{"model": "CTC image transcriber", "train_examples": 90422, "image_size": 64, "crop_scale_min": 1, "horizontal_flip": false, "optimizer": "soap", "learning_rate": 0.0047, "eps": 1e-08, "max_precond_dim": 1024, "one_sided": true, "batch_size": 128}
Rows from block 9 of a small CTC image transcriber, named by matrix and row number. Rows with one number belong to one channel. Each number is 50 + 15 x the weight over its row's rms, rounded and kept within 0 to 99. All counts start at 0. After the name is the row's rms in percent of the matrix's.
Before each channel's rows are labels from the 100 images, of 14976, where the channel reaches its highest value: "strongest on" is what is common among them. Only what is clearly more common there than usual is listed. The data: short English words printed on busy colour backdrops. In brackets: how many of the 100.
# convs1: grouped (16 groups) 3x3 conv (model.blocks.9.convs.1.weight, 128x8x3x3), inputs within the group 0-7, a 3x3 kernel for each
# convs2: expand pointwise conv (model.blocks.9.convs.2.weight, 128x128x1x1, transposed), outputs 0-42

strongest on: the letter p (57)
convs1.90 115:37 57 38 17 62 45 81 46 57 59 50 73 56 43 46 32 49 27 44 38 98 65 08 36 77 68 43 69 39 38 42 61 53 28 54 38 40 44 55 52 52 66 45 41 53 40 32 30 48 66 57 16 33 47 52 54 43 61 36 52 52 45 66 59 38 53 46 51 48 30 65 55
convs2.90 095:31 66 40 53 70 30 66 45 60 38 67 66 36 48 36 46 39 31 82 55 66 56 57 51 57 59 39 54 72 72 70 43 73 50 40 59 40 23 66 64 49 24 65

strongest on: the letter p (57)
convs1.91 112:50 48 61 75 34 50 54 58 41 55 67 87 21 65 20 73 28 51 23 50 61 41 44 42 64 71 99 44 57 48 30 45 51 31 33 41 41 49 65 52 65 45 51 42 56 47 43 47 73 63 36 59 46 50 76 28 52 53 66 35 42 61 25 54 51 50 49 38 31 46 65 47
convs2.91 090:31 39 47 63 59 46 45 28 47 39 51 44 71 61 23 57 47 52 75 48 40 47 44 29 67 77 64 29 63 59 62 55 70 51 68 29 50 80 49 62 38 38 53

strongest on: the letter s (47)
convs1.102 086:15 53 54 30 56 63 00 35 62 60 40 36 50 60 51 45 55 41 49 52 45 25 05 65 44 59 46 47 62 38 48 36 49 48 57 57 49 55 38 39 78 26 43 43 78 42 49 50 51 47 43 38 41 48 73 44 57 52 63 15 46 58 38 55 57 63 60 24 33 54 59 31
convs2.102 115:43 39 49 54 56 37 52 84 52 50 44 45 57 47 41 52 69 60 62 34 37 54 50 22 62 71 46 29 41 35 16 71 43 74 77 53 48 68 51 64 33 54 34

strongest on: the letter l (51)
convs1.87 094:40 35 32 61 45 46 66 48 26 35 43 61 52 32 50 57 64 50 44 46 43 56 36 43 63 51 57 47 50 33 43 86 58 42 37 30 57 24 40 59 61 41 26 67 50 56 37 49 62 50 15 36 33 40 59 38 64 44 70 42 17 71 42 38 61 41 64 49 38 85 31 10
convs2.87 097:48 55 28 45 20 61 33 15 65 46 46 63 40 62 27 32 64 63 49 68 37 60 56 43 71 30 55 59 56 66 46 43 27 53 56 64 84 38 47 33 49 56 49

strongest on: the letter o (70); the letter l (48)
convs1.46 100:26 65 30 34 86 26 28 74 18 57 63 69 67 29 36 69 43 28 60 61 38 34 35 54 39 59 55 80 56 43 50 39 24 66 54 37 44 51 45 65 43 51 51 23 51 66 24 58 47 71 30 40 41 31 50 61 43 40 60 47 50 50 52 68 26 59 36 48 49 47 58 42
convs2.46 093:39 55 58 73 29 51 28 38 48 43 34 44 62 58 28 48 22 55 41 40 50 47 79 61 65 52 59 85 61 44 35 76 51 61 43 53 49 33 39 37 28 59 39

strongest on: the letter y (44)
convs1.32 109:62 40 57 60 43 64 55 58 58 92 51 50 42 17 60 49 37 70 34 49 51 41 91 53 36 61 41 79 21 74 32 41 56 45 43 46 49 52 62 65 36 51 67 45 52 48 71 73 41 33 68 59 43 50 48 48 62 49 75 42 35 60 36 54 34 59 42 90 31 41 56 56
convs2.32 086:69 13 34 45 51 31 47 33 56 57 56 52 27 57 33 60 44 27 42 58 39 41 43 45 57 16 61 45 42 50 29 72 46 37 61 62 40 11 47 45 61 37 52

strongest on: the letter h (50); the letter g (28)
convs1.82 096:29 39 29 41 55 70 58 40 77 62 64 49 48 24 68 69 43 61 50 45 40 35 39 51 49 53 38 59 45 37 44 79 38 10 47 69 29 38 32 62 40 21 54 53 58 22 45 57 71 39 41 27 61 65 55 37 54 44 54 54 41 48 55 31 32 46 27 64 47 25 17 39
convs2.82 115:45 79 22 58 49 44 42 59 46 63 47 59 48 67 11 69 48 59 46 47 52 46 38 49 50 54 38 44 59 18 43 43 45 60 56 43 60 77 62 41 80 49 74

strongest on: the letter e (80); the letter p (68); capitals (60)
convs1.68 097:32 59 51 34 55 50 26 47 64 30 36 77 03 68 53 41 61 37 27 44 46 47 71 54 25 36 47 76 44 55 52 41 45 46 62 36 43 43 60 66 42 47 23 63 36 39 47 51 36 60 30 67 52 46 18 57 67 46 69 48 36 42 56 64 32 43 19 66 49 54 67 28
convs2.68 097:38 60 48 25 67 33 78 60 42 56 69 31 57 62 48 78 37 32 56 51 46 73 59 38 75 52 64 18 53 37 48 69 51 50 75 37 62 61 66 36 44 39 46

strongest on: the letter r (66); the letter f (28)
convs1.50 087:27 61 37 37 43 54 46 38 37 49 53 41 47 70 26 42 35 29 59 70 26 40 45 36 53 61 50 51 45 75 40 11 83 49 38 55 48 56 37 55 59 18 47 51 24 42 53 63 55 61 29 45 50 31 58 50 91 43 48 75 56 53 10 44 46 52 54 41 46 47 34 65
convs2.50 106:67 34 51 42 58 53 42 53 72 55 47 51 62 48 60 58 26 45 50 44 57 43 46 34 48 35 59 70 47 39 57 41 57 56 50 74 25 48 65 48 70 62 80

strongest on: the letter e (62); the letter l (52)
convs1.35 101:76 68 51 60 44 54 32 44 53 39 54 34 64 79 24 55 49 47 44 58 52 35 86 61 21 61 40 60 60 57 48 61 50 23 32 51 69 44 44 69 06 49 89 60 42 57 59 43 37 52 58 26 69 46 59 49 57 35 55 55 35 44 42 65 38 50 38 76 68 40 53 39
convs2.35 091:48 11 30 40 34 62 45 25 76 46 54 52 33 61 63 75 46 36 61 59 48 58 46 51 59 49 76 24 45 48 71 67 39 59 59 63 73 27 46 66 68 56 46

strongest on: the letter l (56); the letter c (34)
convs1.44 101:75 32 73 84 00 66 52 41 70 58 75 81 36 36 33 34 66 66 43 47 24 39 59 37 51 55 52 47 49 49 41 35 60 40 53 63 43 41 47 42 73 38 32 49 38 27 60 26 37 54 47 41 42 27 33 36 33 47 61 62 52 46 33 42 38 57 59 43 58 47 60 54
convs2.44 104:30 53 62 42 50 51 70 58 44 87 68 75 63 54 16 30 57 63 33 38 78 50 48 50 46 49 35 29 44 60 62 51 15 54 48 50 63 54 67 18 69 45 36

strongest on: capitals (64); the letter n (50); the letter s (46); the letter u (32)
convs1.88 090:37 44 60 49 36 50 60 24 62 70 37 44 52 31 56 63 52 39 75 41 18 52 29 36 70 50 34 27 64 60 36 66 39 23 63 74 58 57 45 45 55 52 47 51 35 32 44 28 47 86 42 22 46 44 50 54 58 54 24 38 52 36 83 31 51 67 43 60 62 20 59 55
convs2.88 103:72 46 27 53 79 47 25 56 75 50 54 60 18 42 36 38 73 25 49 47 52 36 66 46 55 45 33 72 81 30 33 38 65 40 47 42 64 45 46 51 27 32 76

strongest on: the letter o (94); the letter s (43); the letter w (35)
convs1.42 084:29 48 58 44 43 44 36 57 31 41 47 50 45 56 40 34 52 48 47 45 44 21 39 34 55 53 42 31 38 38 60 36 36 87 21 23 57 56 50 55 78 30 46 30 32 19 39 38 70 38 43 59 38 20 43 43 30 47 55 37 62 31 42 27 56 42 80 30 48 53 29 30
convs2.42 102:54 59 28 59 49 55 33 39 31 56 44 47 54 60 52 55 63 47 34 35 30 54 79 52 59 17 43 55 60 40 64 63 71 45 49 37 39 10 53 56 65 42 60

strongest on: the letter y (76)
convs1.39 108:90 69 24 20 57 49 41 36 62 24 69 47 67 23 42 68 49 29 17 48 41 53 35 52 60 52 40 51 56 60 11 46 58 59 47 41 45 39 53 62 28 53 50 52 51 18 51 55 67 36 41 73 63 46 18 44 53 37 63 59 33 53 46 36 44 40 57 32 55 48 59 52
convs2.39 104:48 63 33 45 75 43 60 62 35 49 72 63 51 56 46 47 51 61 59 33 34 49 58 65 59 48 56 65 49 35 68 38 17 50 44 47 19 36 59 51 33 38 87

strongest on: the letter e (69); the letter p (37)
convs1.59 102:66 59 51 34 35 36 60 95 25 55 60 31 33 36 48 50 61 30 54 66 34 42 36 23 70 80 45 53 50 40 52 85 39 26 41 54 41 51 58 29 63 58 41 62 42 38 44 48 46 57 48 33 74 27 39 31 19 37 40 43 52 76 38 51 35 53 42 53 45 56 36 57
convs2.59 091:34 32 43 48 42 99 33 56 52 49 27 58 33 56 75 61 58 45 40 44 59 32 56 51 60 63 47 58 45 74 42 46 54 53 00 28 65 58 57 41 59 35 61

strongest on: the letter n (60); the letter m (26)
convs1.98 110:42 55 52 39 69 40 32 49 55 45 62 60 50 52 49 46 45 13 48 52 23 49 37 83 47 27 60 60 47 38 57 74 17 45 65 55 43 38 60 60 80 43 54 60 38 40 50 36 49 72 40 51 43 35 49 60 82 41 38 56 51 48 23 40 43 92 43 19 72 53 53 35
convs2.98 116:44 41 70 89 45 43 23 96 54 45 24 43 23 42 37 43 63 44 46 60 59 42 43 48 52 73 32 53 47 52 47 31 69 81 54 59 65 56 61 60 50 38 51

strongest on: the letter n (48); the letter w (38); the letter m (38)
convs1.74 122:46 59 26 58 82 39 47 48 46 49 42 50 41 94 49 49 47 44 35 52 48 39 80 50 47 64 40 78 30 28 39 54 64 51 60 57 44 62 31 39 47 63 62 39 49 65 56 48 19 53 66 73 40 52 77 42 30 22 81 49 41 59 55 65 36 55 53 31 42 20 58 32
convs2.74 094:47 04 20 47 57 57 35 38 51 53 56 28 57 50 53 44 38 43 56 55 42 56 62 61 23 29 61 50 48 40 42 65 56 28 58 58 29 22 53 58 76 80 48

strongest on: the letter o (95); capitals (66); the letter n (45); the letter w (37)
convs1.41 091:26 51 24 51 59 40 36 32 17 55 54 39 53 55 55 39 33 50 38 48 50 42 48 37 32 57 55 50 43 32 57 99 10 65 52 17 35 56 60 47 49 54 62 25 43 56 54 26 54 82 37 40 53 29 73 50 51 47 48 32 48 57 57 64 49 45 47 58 37 25 52 55
convs2.41 102:62 45 46 51 49 60 42 54 31 49 66 23 44 75 52 56 60 45 48 63 30 60 63 62 62 30 68 49 83 38 65 67 78 41 48 30 38 49 43 42 49 29 69

strongest on: the letter w (92); the letter o (62); the letter n (52)
convs1.64 092:43 61 42 61 67 43 49 50 14 44 45 34 33 50 46 50 51 33 31 62 45 63 85 54 38 43 44 51 42 74 50 56 43 51 57 70 37 53 87 56 48 51 73 48 23 60 52 59 45 34 31 49 55 49 68 41 20 38 56 36 33 50 09 40 57 59 56 34 28 53 31 87
convs2.64 099:39 29 68 47 23 67 31 67 35 66 56 77 52 45 69 10 32 18 34 62 50 50 34 42 16 64 56 59 32 54 49 31 46 53 40 59 66 55 44 53 59 42 49

strongest on: the letter o (68)
convs1.123 109:41 34 51 44 99 36 52 42 44 52 57 65 54 09 65 75 51 49 51 65 54 28 44 48 53 58 50 53 48 55 56 56 45 53 73 36 56 45 19 51 96 23 49 45 19 50 65 39 51 31 51 53 46 53 60 35 31 52 73 45 40 42 39 65 51 48 56 49 41 56 44 34
convs2.123 093:65 57 39 46 42 34 49 19 80 59 22 32 55 47 45 43 51 65 44 65 45 29 61 45 50 25 61 51 65 51 38 67 55 43 36 32 40 54 38 45 31 42 68

strongest on: the letter n (80); the letter t (57); word: ant (31)
convs1.79 093:44 49 43 47 25 50 44 52 49 57 67 72 51 34 46 62 50 66 23 66 50 21 76 59 17 50 64 39 61 54 19 63 36 45 57 33 44 33 50 54 63 66 45 59 45 54 39 52 15 73 49 60 42 48 49 56 40 14 70 53 51 37 52 29 21 44 57 67 52 21 27 44
convs2.79 104:60 45 48 48 57 55 63 51 48 56 42 46 25 55 48 52 35 32 54 40 60 43 49 48 45 34 27 67 41 47 79 46 65 63 55 53 46 34 63 47 49 34 57

strongest on: first letter capital (62); the letter i (54); the letter p (44); the letter m (36)
convs1.125 094:50 53 50 44 63 45 41 59 29 42 59 60 61 71 23 59 48 35 52 66 49 38 38 32 50 56 48 57 66 44 53 71 27 58 57 35 67 52 50 50 06 68 56 61 88 50 43 56 45 49 76 43 39 37 34 35 37 52 54 44 39 40 42 53 69 29 53 21 38 50 33 99
convs2.125 090:63 33 60 75 41 54 50 44 46 37 56 47 25 46 58 68 78 52 93 45 41 78 57 63 38 85 67 67 43 41 54 47 64 58 29 80 70 39 46 52 69 77 49

strongest on: the letter m (60); the letter n (60)
convs1.25 107:38 44 50 48 75 37 49 56 42 41 43 57 29 44 39 54 63 46 51 45 50 56 47 51 55 53 48 63 53 62 49 69 51 20 49 56 55 67 34 66 40 55 31 48 43 59 50 52 62 39 52 58 47 46 00 50 46 80 09 44 99 31 46 55 43 59 59 48 35 67 46 44
convs2.25 108:34 79 90 59 39 45 61 20 70 73 52 17 56 59 67 49 47 27 25 63 64 42 60 52 50 73 66 41 63 52 89 88 60 44 49 44 59 39 59 46 56 41 51

strongest on: the letter o (75); the letter w (38); the letter h (30); the letter u (25)
convs1.73 107:42 44 38 54 47 51 34 63 30 51 46 21 62 45 46 46 51 24 42 47 55 45 80 38 46 41 29 35 51 58 52 62 30 40 57 53 41 47 55 47 49 14 53 44 53 45 42 55 77 58 00 56 62 70 17 63 43 75 51 24 33 48 64 50 59 67 45 34 50 57 61 49
convs2.73 103:41 17 52 60 54 77 63 34 36 81 63 48 63 58 56 43 52 17 43 33 47 64 70 47 58 34 75 31 37 39 49 67 36 46 36 50 43 49 46 54 53 38 49

strongest on: the letter s (95); the letter e (60); the letter h (31); the letter u (26)
convs1.92 102:46 61 44 83 26 65 46 24 63 27 59 25 62 54 44 81 33 64 52 53 37 39 34 52 58 29 68 31 47 52 52 42 58 57 61 58 46 47 48 31 48 52 58 56 53 63 39 48 43 44 46 39 54 44 17 48 55 27 63 46 36 63 50 89 54 59 60 15 64 12 63 33
convs2.92 101:11 93 32 53 22 57 44 31 63 56 57 50 70 49 38 63 42 33 46 44 45 50 65 51 92 59 52 66 58 50 45 68 52 51 51 49 57 93 60 57 55 58 45

strongest on: the letter o (95); the letter n (48)
convs1.49 104:53 37 38 65 02 46 99 66 43 49 45 60 23 41 60 53 31 56 65 48 56 54 73 56 47 38 18 61 40 44 58 68 50 26 55 58 49 49 60 37 26 60 66 41 57 24 42 71 66 30 50 70 59 42 42 41 45 30 47 51 57 52 70 47 56 51 46 39 42 56 43 59
convs2.49 107:48 44 12 65 56 43 52 71 43 60 42 54 62 50 52 52 43 29 49 35 42 55 53 62 78 54 58 09 34 33 47 22 37 33 51 37 62 40 50 65 69 63 41

strongest on: the letter s (93); the letter e (85); the letter o (60); the letter u (28)
convs1.89 090:59 51 35 67 26 21 84 60 50 41 52 55 45 57 53 41 65 52 43 48 39 56 35 38 84 66 28 41 52 47 58 45 60 47 52 64 69 67 36 44 64 25 36 42 59 55 47 35 67 43 59 53 41 40 22 50 67 26 49 61 03 59 62 56 25 49 68 22 60 70 54 53
convs2.89 102:26 79 37 41 60 48 40 54 72 59 58 33 72 58 51 64 64 35 44 34 44 60 79 59 75 62 45 36 61 28 44 45 71 56 39 61 49 89 45 68 46 54 41

strongest on: the letter o (85); the letter d (36)
convs1.101 092:33 37 49 29 60 58 15 44 45 58 38 18 38 58 38 44 57 35 37 61 52 38 22 63 38 48 37 53 61 19 63 21 65 42 38 87 52 45 36 39 62 34 36 58 66 44 51 60 47 35 50 41 52 55 45 39 45 31 75 07 44 62 52 45 50 51 47 47 13 49 50 53
convs2.101 112:56 57 42 34 51 43 57 68 51 59 53 48 60 25 38 54 35 37 52 18 29 12 46 36 58 69 48 26 47 62 46 55 47 49 67 40 60 58 48 64 42 66 28